config.toml
model = "encoder-decoder audio transcriber"
dataset = "strings of digits, spoken by a formant synthesiser in many voices"
train_examples = 39062
gain_aug_db = 6
n_mels = 40
hop_length = 160
input = "log_mel"
spec_augment = false
win_length = 400
tokenizer = "word"
vocab_size = 14
encoder_arch = "transformer"
encoder_norm = "layernorm"
encoder_norm_position = "pre"
encoder_activation = "gelu"
encoder_mlp_ratio = 3
encoder_head_dim = 48
encoder_fused_qkv = false
encoder_bias = "all"
encoder_qk_norm = false
encoder_parallel_block = false
encoder_inner_norm = false
encoder_subsampling = 4
encoder_layers = 6
encoder_width = 192
encoder_positions = "sincos"
fusion = "cross_attention"
label_smoothing = 0.1
decoder_width = 192
decoder_layers = 7
decoder_norm = "rmsnorm"
decoder_norm_position = "pre"
decoder_activation = "gelu"
decoder_mlp_ratio = 4
decoder_head_dim = 48
decoder_fused_qkv = false
decoder_bias = "all"
decoder_qk_norm = false
decoder_parallel_block = false
decoder_dropout = 0.05
decoder_inner_norm = false
decoder_positions = "learned"
decoder_cross_attention_every = 1
decoder_tie_embeddings = true
init = "trunc_normal_002"
residual_init = "none"
optimizer = "adam_atan2"
lr = 0.0018
beta1 = 0.9
beta2 = 0.999
grad_clip = 1.0
ema_decay = 0.995
steps = 18400
batch_size = 256
epochs = 120.6
lr_schedule = "constant"
warmup_steps = 550
weight_decay = 0.08
Rows from block 2 of the audio encoder of a small encoder-decoder audio transcriber, named by matrix and row number. Rows with one number belong to one neuron. Each number is 128 + 32 x the weight over its row's rms, rounded and kept within 0 to 255. All counts start at 0. Numbers have three digits each.
After each neuron's rows are labels from the 100 clips, of 14848, where the neuron reaches its highest value: "lies over" is the class under the peak; "strongest on" is what is common among them. Only what is clearly more common there than usual is listed. The data: strings of digits, spoken by a formant synthesiser in many voices.
# fc1: MLP up (encoder.blocks.2.mlp.fc1.weight, 576x192), inputs 160-191
# fc2: MLP down (encoder.blocks.2.mlp.fc2.weight, 192x576, transposed), outputs 160-191

fc1.207:057116111123132120162144123150048168147127107158101166165071092142130139145153072156098148128046
fc2.207:165174118144137118156125157152153117119065121100102105127137152126118186160152200070138128109098
lies over: /ɹ/
strongest on: "three"; last digit: three; first digit: three; clipping

fc1.480:051095134083099157114136116133118149128116023093080125126038116146091121079128097118139138113097
fc2.480:195166122136189127105063138110071101114125173114166171089198096158196133162079151115098096159173
lies over: /u/
strongest on: "two"; number of digits: 5; first digit: two; last digit: two

fc1.449:089146129145168127109072112092164051091173053070137058071106101055100153097131123123151141137131
fc2.449:113113156130149163121147180142161106135090132122125196138116137161163171150140150097113154136142
lies over: /aɪ/
strongest on: "five"; reverberation; first digit: five; whispered

fc1.370:053111139169127145149140111183134118091147083151122114072164100089103112093062098141110121096130
fc2.370:125120096119205141108061139117177090127117155113115130103092089103172127127127122103173158181128
lies over: /aɪ/
strongest on: "five"; clipping; white noise; pink noise

fc1.489:149114121156112113121135082168125085159175117166119078115126123127035107116123125171141149091142
fc2.489:138170145134180147122123157144120147137114155148200123174117106141173146147114098099108125083110
lies over: /ɪ/; /i/
strongest on: reverberation; "zero"; white noise; pink noise

fc1.456:061125109106125085132142109114084096123170099163093107133119090056116114093127115139100128139115
fc2.456:151224132115162143098077103139195134092105113089168139043140142128163183100098157114125135089078
lies over: /θ/; /f/
strongest on: "three"; rumble; pink noise; first digit: three

fc1.33:170110074164122121179134107082093101127099134125169167097173148117170106163134149137092126123148
fc2.33:114141166118167167107045124126107170147126125114200182131156132148137157128119101128083100047135
lies over: /k/; /s/
strongest on: "six"; first digit: six; last digit: six

fc1.532:110151081145171133132120051158101143106167090067150123140153074172069137137123056139085142114077
fc2.532:138151131135152086145154177106118124144079151161149110159087090124127169140133123115143139116133
lies over: /ɪ/; /s/
strongest on: "six"; "seven"; rumble; clipping

fc1.396:079063145133062162149109146177095132068163103146114063138146069155110129132087053163112192129105
fc2.396:113133148150183158128106181146198144106095117137098149066064087129151169152117132108134170120141
lies over: silence
strongest on: rumble; pink noise

fc1.58:134105112158114131161104110149067026083156163149103076130187084149132143183130088107159196124118
fc2.58:128165088094225123090103109162149137128089139118127140129190149169193130175115128078108115125082
lies over: /i/
strongest on: "three"; reverberation; last digit: three; rumble

fc1.169:075133117127118121143114045140140160142118085082104187110143097160156132178089113157009173067064
fc2.169:135122099164090177163106088117090107169186118167060107143118091120106163173129137125160102149115
lies over: /ɔ/
strongest on: "four"; reverberation; last digit: four; number of digits: 5

fc1.439:105105135160070184134148131129078161141199049158054142135050136137086136095126145159092166132096
fc2.439:134176121122163175091072137146060177080079159085151171112161080182168138117091118074105111135151
lies over: /u/
strongest on: "two"; first digit: two; last digit: two

fc1.173:069124115126106092168165077125079116154173041174097129131085121037109095080138129175059142177047
fc2.173:181175140119130157163125129188128123087064101077135117105161136124139197178157148059105142069058
lies over: /θ/; /s/
strongest on: "three"; number of digits: 5; rumble; pink noise

fc1.300:135141064148142143201095090077053068068120091140138145077137082111140099123096103165068115104064
fc2.300:076128175122179117120160146144166184161130112159106131141131185159136106149146175086190157136166
lies over: /ɛ/
strongest on: "seven"; first digit: seven; voice: child-like voice; rumble

fc1.453:101139092194153145180135071093122122088198094094105110148163080177110140091132073187143144101102
fc2.453:144101153127167082140151162088097170151116170193090134187151126169133083133131169139131106139210
lies over: /ɛ/
strongest on: "seven"; first digit: seven; number of digits: 5; pink noise

fc1.413:113093083080087131101098068158072082097098074048143050144113082049092093079147076089095140155142
fc2.413:124130133192163094148182177086178144147089183186156144145086179124168143155073168099144126088127
lies over: /z/
strongest on: "zero"; first digit: zero

fc1.136:114102122114125148144128153109085104036125153106112140120183093112154149089125051159047163130111
fc2.136:149141175153074153141151159131097168162080184130188217127163150175154166126070183079117125130188
lies over: /f/
strongest on: "five"; "four"; number of digits: 5

fc1.109:078139117172122117153104096071130069073161085099086101071185093052133120074077110090079181128124
fc2.109:141133119137154191140109178159126134070136154165096125116153124176167158104080089156125103152111
lies over: /aɪ/
strongest on: "five"; last digit: five; number of digits: 5

fc1.206:114139113112155140138127137081098088044126129116072100132149041137133144071153081178133135187067
fc2.206:137126136123135135156092144119092168166115162161065155158158131209168102092113168097137132125186
lies over: /ɛ/
strongest on: "seven"; first digit: seven; number of digits: 5

fc1.457:063093098140085109113077102110110082123160108121092042114119052131078088145121000146155146137163
fc2.457:054130110201099174136120197136199182087124131104080088081118150152089149097114127174107146140134
lies over: /ʌ/
strongest on: "one"; last digit: one; number of digits: 5; "seven"

fc1.90:112117083159090082115148091078063133077122124131146130122132104135147094106132106121137135111119
fc2.90:098126158148142127141107124109155135158128147214133115164078105133152112144153138112166058133132
lies over: /f/
strongest on: "eight"; "five"; number of digits: 5; white noise

fc1.162:136100126144115121157111106151073035105136165158088086116189094139127138190128099124147175115137
fc2.162:129157115103226140106094121175150125112100154121117125129201135169205134184124115083117111111087
lies over: /i/
strongest on: "three"; reverberation; last digit: three

fc1.469:068117103131098119144096088117076111091153078082087104114117048133087123125135055112081184105148
fc2.469:130131100140101182203123095166134154146166093153057165063119154140163109083152150130142167162112
lies over: silence
strongest on: pink noise; voice: child-like voice; muffled (low-pass)

fc1.365:079083101084086118081069132124046133091108142144154151162081016126146063121114021120110099095100
fc2.365:166140119126124166109155159155120178113160076112039132126119163145089124079091162159127148095094
lies over: /w/; /ʌ/
strongest on: "one"; first digit: one; number of digits: 5

fc1.325:051150115127154093115099138096136174133161126101110210129120096181149173115110074191034145141094
fc2.325:112135214120114127146117144192148181168063168136122156187146112160143163157116145058112132107178
lies over: /ɔ/
strongest on: "four"; reverberation; voice: deep voice; last digit: four

fc1.98:102108140165062173146169111151078163147180032173072124133095146154067140077125136139104183117105
fc2.98:126154126135156178096073130128045208103084130077161195111157103170160141093092121087095090117152
lies over: /u/
strongest on: "two"; number of digits: 5; first digit: two; last digit: two

fc1.72:041103095082108125122101093154145159178095087107129159065025086124171087099171081134142113112113
fc2.72:141096144173088164160102149050064094108093117116120173085133106117140125111054138154107070107165
lies over: /oʊ/
strongest on: "zero"; voice: deep voice; number of digits: 5

fc1.404:109125104147162066135103069123101011108110104069145057123148081105044137126126077115112120111130
fc2.404:131194122151198173150123148164143170127135147108162135123123122160209134124108110102102127086088
lies over: /i/
strongest on: "three"; reverberation; number of digits: 5; last digit: three

fc1.467:156092103155115140164122140058061047073144124166164120111153119109122105163136130159083122116129
fc2.467:085135154080167160105052121156142172171145113131151145142160139163154104134131099124115127093133
lies over: /k/
strongest on: "six"; last digit: six; first digit: six

fc1.479:088118125146161119115158142092143159143155056146134131110074148140123114072143119149136111153154
fc2.479:135105101133151107146117131120138121168108142196107161189151154170169154173135119128132169150112
lies over: /oʊ/
strongest on: "zero"; last digit: zero

fc1.257:188160066121106106101052124102105079131133156098105149050138123109166082081118161139136137153145
fc2.257:229196159116116155119115161162083123095110149120153144090146099124113174097101151086115130105124
lies over: /ɪ/
strongest on: voice: child-like voice; "zero"; pink noise; last digit: zero

fc1.62:051107110138107130140118110159110136122127099128073119156108057138143119117103061227052146112052
fc2.62:142138101171159142139129113126192124084107084111141047086140188111126179149132179063149123149119
lies over: /ɹ/
strongest on: rumble; pink noise; first digit: three; clipping

fc1.74:045125140112150138133102174111139127051142154116094151112161077133175152079131032173112151136117
fc2.74:129129191157076173146112153132123165154074179122182185140164153140153164111090180072110117089196
lies over: /ɔ/; /aɪ/
strongest on: reverberation; "four"; "five"; first digit: four

fc1.192:160148118130124138139061150079093078107139152116091120135089075125110157095128141115113172113078
fc2.192:165175138113173124080116111102124166105102129145085105138082079127140143122064149083096077146129
lies over: /ɪ/
strongest on: "zero"; first digit: zero; pink noise; white noise

fc1.119:068085138100094119122087153142046135128115132113119153173050042152090153143126037147117151126090
fc2.119:150149151147187096112136216136141129150138135165122121136094150097137119149174206149131130148138
lies over: /w/; /u/
strongest on: "one"; white noise; first digit: one; last digit: one

fc1.563:141086042114122064099101120078058090122097159144159146129116118129150094144127080118154117156120
fc2.563:117110119159164147117101145096139172092111174129172139125137121179171145107163088077191081075113
lies over: /t/
strongest on: "eight"; last digit: eight; reverberation

fc1.164:119093096093084113140099086168089106106089068045155073137085094057053110071154081120110168154110
fc2.164:158143106154151101167167093072146092146076178191177131167152139126166159212128113045169116084093
lies over: /z/; /ɪ/
strongest on: "zero"; first digit: zero; "six"; pink noise

fc1.333:126105085102094119104138112131112181127095112094142169131128148158139054082102123132083149161124
fc2.333:135119108144159117133156137124136103180162112161090170139111176163124138149105157167150099131109
lies over: /s/
strongest on: "zero"; reverberation; last digit: zero

fc1.27:161135105139056099136116126137035092109162199157075148124175127149159136166128133167153181142129
fc2.27:159163122090179119074111126163115118105068155107167120122222160192172129169141121048140111121127
lies over: /i/
strongest on: "three"; reverberation; voice: child-like voice; last digit: three

fc1.5:030148135160157118129118138070132155104190138107103196132144090150142173117120067199020139100101
fc2.5:124140209136125139145114143168146171159075171146161175146166137140160167143098172063102118096189
lies over: /ɔ/
strongest on: "four"; first digit: four; last digit: four

fc1.499:066158099151128099171122071108133141124108115121110170073151084117177157104083129165047133139085
fc2.499:104101132145101133169128112101162143186115113160152084158076155102068156132107156140170093092175
lies over: /ɔ/; /f/
strongest on: "four"; first digit: four; last digit: four; thin (high-pass)

fc1.142:073105103143120119123081111104102111067069139053131142087187084124135125094121061087090134069152
fc2.142:120079111119128118114082080105127145149122092109106133065077152119173079117116110122145087138126
lies over: /aɪ/
strongest on: "five"; number of digits: 5; last digit: five

fc1.200:079080117124121133126134127095132139133117030187106092097026127125039099092130113158160113083141
fc2.200:168159140114158130116116115161107118117108136105147199117213124234211167134073137103091150125102
lies over: /oʊ/
strongest on: "zero"; number of digits: 5; first digit: zero

fc1.275:132070131131092164130120140082045116107093079102146114120111117099105086139137110148075102134141
fc2.275:173117112167094151193120135140093126147159190187120150144184144163131170153123113122143152218097
lies over: /k/
strongest on: "six"; last digit: six; first digit: six; pink noise

fc1.493:119142113181147042167134059104102070153147128097089127116142093079093130156093106139108091104131
fc2.493:140148150127087133117058176103090116129104209124153111143107110162181182105130135119156137134144
lies over: /f/; /aɪ/
strongest on: "five"; voice: child-like voice; last digit: five

fc1.82:101091098088115038151116048071083057143154088175100084127111075059072101144123095141133114188158
fc2.82:119139153191148158112101207132162110092133134179149151117145140148148187118131132172081180194113
lies over: /n/
strongest on: rumble; first digit: nine

fc1.516:165131116139034151146082136138086092115163155143098135031147116146138089128133138187171149131127
fc2.516:230167150118120132133131151162084104104115175113169162071201112159138149115138110094190117091130
lies over: /eɪ/
strongest on: "eight"; last digit: eight; pink noise

fc1.379:110099081127111071135067074096107086132112107088111119136094094067117122144106103119055104081106
fc2.379:184174142136149121145102173182132096121142198157093137114170114164127150112120128092131158135140
lies over: /ə/
strongest on: "seven"; last digit: seven

fc1.361:175139117160049118132125124138079075118162183146097137083170130143135135161129146171173161142139
fc2.361:213155130110142131125114154167090108098096192113156152092228139176175138141159122082187133100110
lies over: /eɪ/
strongest on: "eight"; voice: child-like voice; last digit: eight; clipping

fc1.387:095054118139075099143130047131127101155143054133166100126108113053072117083089101175138107146135
fc2.387:121115111154150134124119100134161139180181101161071170104133126153155091158099116160158112109152
lies over: /θ/
strongest on: pink noise; number of digits: 5

fc1.393:159116102140056080112148121131074088152169161145158138099142133139153107146136129161177162134123
fc2.393:161129169141141146144119134124116143107134182156155136114135106162147157148223060062226110084132
lies over: /t/
strongest on: "eight"; reverberation; last digit: eight

fc1.179:165083120149041175159159155137054135115136132123162152086140157101146081122143153160120138124163
fc2.179:124136220123115146130126147154102083101074167094182093151150134085099175145117129079112117109182
lies over: /ɹ/
strongest on: "zero"; first digit: zero; pink noise; last digit: zero

fc1.510:032134126104142139096136112131159178157131000098080143147012149166080142078148104150116146124115
fc2.510:153168077129193137112100134134116160089114155122171148128216153215204114190136146101141110136088
lies over: /u/
strongest on: "two"; last digit: two; thin (high-pass); first digit: two

fc1.66:137157069108144122128081139078142103045084133099167121055142091069151132053124119112132114125153
fc2.66:114102167157198129177123148092148168141131140158053192135108132163144126199170162135159102122150
lies over: /ɪ/
strongest on: "zero"; first digit: zero; last digit: zero; rumble

fc1.537:076064122132079129128084082153039121147126117089167153128055053113031093184147016148114140142113
fc2.537:141197111149188070127101143074119066113119218127181112152129075109161176187147097094141164152126
lies over: /w/; /ʌ/
strongest on: "one"; first digit: one; number of digits: 5

fc1.14:076106133157075175148145148114077164138184045165048138137046130144120114072109139170103131120109
fc2.14:142185120111178180088068141150082171082081159082141168105154077183172136133099121083116129151147
lies over: /u/
strongest on: "two"; first digit: two; rumble; last digit: two

fc1.85:115144136100124155099140169109116164074057112118163127106112131137180140061118125103160119152116
fc2.85:195130111148153093136104108116111093167160202168076147165158091160155156189178126132166126193100
lies over: /t/
strongest on: "eight"; "zero"; pink noise; first digit: eight

fc1.49:165116148138070150135093156098063065077115128105155058116101112004047136105137142120087117098163
fc2.49:135104174148138180167118138133109126079114154177147109077107141099168154168147132076138137127141
lies over: /ɹ/
strongest on: "zero"; first digit: zero; number of digits: 5; last digit: zero

fc1.271:111131120154116156158122077134073115049132087027127099112144091063090150082116086154059138126102
fc2.271:136101128121123090108175118089167185149127085170126173118149187132114084136087158129103120111111
lies over: /s/
strongest on: pink noise; "six"; last digit: six; first digit: six

fc1.212:041121099149131136144116131098152158138172063135122124110044138144111126062124095188156146110119
fc2.212:105115107107177143107115137150131159099110145148168142135168171196224130173164103139148139159108
lies over: /oʊ/
strongest on: "zero"; first digit: zero; last digit: zero; white noise

fc1.81:105075091106087089102129108122114159156080117122165138132134131127122059105120105160106112171143
fc2.81:150124098102137121115181129145133143172157104089045186115092130156103148148117128119114115138100
lies over: /s/
strongest on: "seven"; reverberation; rumble; last digit: seven

fc1.407:128145074163176145162106061139087143073156126090175109136175073153075155105133077158087139122087
fc2.407:159154138125157104123140167125093135134078166168146118172114091139128133128135141097141122125171
lies over: /ɪ/; /ɛ/
strongest on: "six"; "seven"; pink noise; rumble

fc1.190:118171110163173144159122118071114142055165147125085159131168039164155160134136095203071150130051
fc2.190:137137172100115144130113166154096191160061167123081158162158124205169123106107181079120143133184
lies over: /ɛ/; /f/
strongest on: "seven"; first digit: seven; number of digits: 5

fc1.290:158088108154124127161111131066070067099123128149170123129161131092134115152128130150069122122132
fc2.290:098137154113175159113046126143133170161147130135181161143163129158147128128133098133113114065136
lies over: /k/
strongest on: "six"; last digit: six; first digit: six

fc1.256:136103127144106121153111112154071038101151172163083084120188093137129136184137100133150185118131
fc2.256:139154114098221138103093117172149115111095155121117122120203137166201131186123120077123105117096
lies over: /i/
strongest on: "three"; reverberation; last digit: three

fc1.121:076115092085106091161115074125084131128173095116121101145085087121049097108126062154128139167076
fc2.121:151138144201080111146123056115096044142177154096115110089196123076138168124128110174096124105101
lies over: /w/; /ɪ/
strongest on: "one"; number of digits: 5; pink noise

fc1.165:089107128173102151127101154116137116033124144092096115075135090112099135121129075148086192114155
fc2.165:138096095159130161101124075120135138129113108125128125092134103112117124153116105117129110186114
lies over: /ʌ/
strongest on: pink noise; last digit: one; clipping

fc1.546:124102083132091093121139102155102156149111144118148131160182131170149065136129106114141132139118
fc2.546:142167130082156109092164116127122169162119086116096159139056150153109158093105150088143094128087
lies over: /f/
strongest on: "four"

fc1.10:130072129088052129139089129155124107136117099136140117089116121073140088091133124085131173128175
fc2.10:088108195107102139162146113172108112133132086091149138156129099123080170151102092165061110113078
lies over: /v/; /n/
strongest on: "seven"; thin (high-pass); rumble; first digit: seven

fc1.221:046075103181077096180120087141101115138180131149098110143132068109062125144117040169088174151107
fc2.221:109138155133156117173079088103208141149121111152100106096097145129158110169103154115156101055115
lies over: /w/; /ʌ/
strongest on: "one"; first digit: one; number of digits: 5; last digit: one

fc1.436:104062147090099112151104086118150039160095014146139093098033079069113082137071105133147108124157
fc2.436:124138123165147172134153190149130181116127158136111146157178161171151173129123146103067154127116
lies over: /ə/
strongest on: "seven"; first digit: seven; number of digits: 5

fc1.124:117047051109117036142090025116129126182068068125179131169066116089099057160137094099169093156141
fc2.124:117162146162143144178197133170136093156111105172105134123120186092111173134071158118063154123114
lies over: /s/
strongest on: reverberation; "seven"; first digit: seven

fc1.93:157086109158075151120098148119090081133060144121154106108142134056153120098113148097101110130179
fc2.93:148149185121116179145074155144067121094096159092194162105133095121112178141154106101061109063152
lies over: /k/
strongest on: "six"; "zero"; first digit: zero; pink noise

fc1.360:134108129135135082143132116077092000125207149161081122143123056107079108175121116148135119129121
fc2.360:139151095097147130040084139098111142085088153105104090185143103169171139108123125083147108145141
lies over: /n/
strongest on: "eight"; number of digits: 5; first digit: eight

fc1.233:060104118131098125102086111176099109079095096081125128110145039109142107060104039125033174084108
fc2.233:109097139103179142123091091148095151159194140178098119151133120120153095119140104168125102198155
lies over: /aɪ/
strongest on: "five"; number of digits: 5; last digit: five